Rows from block 6 of a small CTC image transcriber, named by matrix and row number. Rows with one number belong to one channel. Each number is 500 + 40 x the weight over its row's rms, rounded and kept within 0 to 999. All counts start at 0. Numbers have three digits each. After the name is the row's rms in percent of the matrix's.
After each channel's rows are labels from the 100 images, of 14976, where the channel reaches its highest value: "colour at peak" is the nearest of a few named colours to the mean colour under the peak. Only what is clearly more common there than usual is listed. The data: numbers of one to four digits printed on busy colour backdrops.
# convs0: first 3x3 conv (model.blocks.6.convs.0.weight, 112x112x3x3, each kernel summed), inputs 56-111
# convs1: second 3x3 conv (model.blocks.6.convs.1.weight, 112x112x3x3, transposed, each kernel summed), outputs 56-111

convs0.8 103:514479461519457489423480473539473431474558422554518491489465477511498485499497448574500478446475464451480469409500503454442520476433458414494484519512470472468511439460
convs1.8 101:527415526533435581456507529491480517490495507446435422494479482477440487493510547482463482515477509502481509553479443439525476553493510512451460531461509587553508440506
colour at peak: white

convs0.104 075:451548504494524493527517437489502541555453525487477485492396485562526452474517576523434482448573487397458456575479442452515513474415436537512464476418559505459498501511
convs1.104 097:444528487530519545455422486474479543499466425459446457531438513479460523498506468457439482438445517449536451494543544454459499461526538467512462487569508506447516523483
colour at peak: black

convs0.48 081:491436526528526536467448503462484456471479463465559541485429438455567571425422440423478493459549484476521538444457517457474453542508464473468460440495459559451452543494
convs1.48 094:506457506487501479487503447436487467496442538414517556465536447549498493524544468424514453511556450550461523502464464468534482488466506492513538447417524492470401510492
colour at peak: black; white

convs0.93 088:543501478433427519480495532483529497441521463444452437450472497477516531447443519448459478521526488469516580500434418539445558477531563465524565465488499470554522506492
convs1.93 135:391459493533540497557421468431455561482466486550478510542513487466486473456496504473471441508468492491570424616487524485506514476471559516540426482512570513478490520456
colour at peak: pink

convs0.4 070:548551449477446568523463542568529532470558481500426437451514504489506465504550464431490436544460502489481518548444464485471538502541542460503556510462494517563524538518
convs1.4 106:430452500494486552547393494431466551477463462525458492549482524470433459441478525487449474493477505543541433612488467527454459508498544520488411456546562563464482479490
colour at peak: pink

convs0.89 119:470445499545516436460509431416383455532485464518468522442440470518453467476443475530450477440521423401522526532476506504428506433406467491508480457471494451461456478441
convs1.89 119:514461535543526490510501514463505519524562479468569523529503417525575459554547455472534406489494514472525583470486532420540443473530525500503537549414468487513443549471
colour at peak: white

convs0.38 091:535448535528488497486430509523476485505503523496555503472447463522566545464520393468506444478445522537505483466459535455514454519542493484460457535479479531464442468505
convs1.38 090:549457499467449478503501452435464472455420559469445576466521475460459446503512499455479506545529450543430551487480457480515459546457495510483520484441481512502471471488
colour at peak: white

convs0.96 081:496517473444457478541464605550554574489582506451477497460495416544484536528490435465551430514475522558510450510408494541488587515567485438531514476413536494563465512460
convs1.96 099:487471481464459465549497437483504467438422426561469496478480446438496505514522458442508470549526478491461483483455501537526484510471503491491446479472453463473440432507
colour at peak: blue

convs0.90 096:405561507501510533523509447498477528525469519506502511465406497569502523432439558464445485501520484454522501564494477466436454505534493565510463430477511507416461563480
convs1.90 102:468518450464544474495459451503484484452482445447471471418501490431459477460455478456445447489487450508521502473534522512497546432469463477524533476536487490403456460443
colour at peak: blue

convs0.28 103:411520522494550482470553538415554499480462463509447547468410525497519479487456477516453481463518517556506530501494525431528439489548430482396518535460367524386476505539
convs1.28 086:472487528528521523504470497480481515453583550495528525482525521439461465493468526500463486499569515524518555535499509500547480471554558456514543475600555509475536483603
colour at peak: white

convs0.31 121:489456475531467490434431446539512394504427455487472423504491486475505461478505517469503513429504492517438463430488529416497461437504461485435524529494431529452504432519
convs1.31 105:548509553474444556486493437488556484478469539472441508520528506496396470514518529474395520562533506561496501466481399508473447550471500531493456524499531548519527428550
colour at peak: white

convs0.6 117:456506479422475571467475513458493463529455482500524506519528447473498547515488415393535539542453491549551525477480490530551466472512540490494460504517513511442472438495
convs1.6 101:543536500420495421481537515519459470502492528485468540438472507518511512490483414496520464489474408475522525539512430517537437504568524422486600473485523436544445521478
colour at peak: brown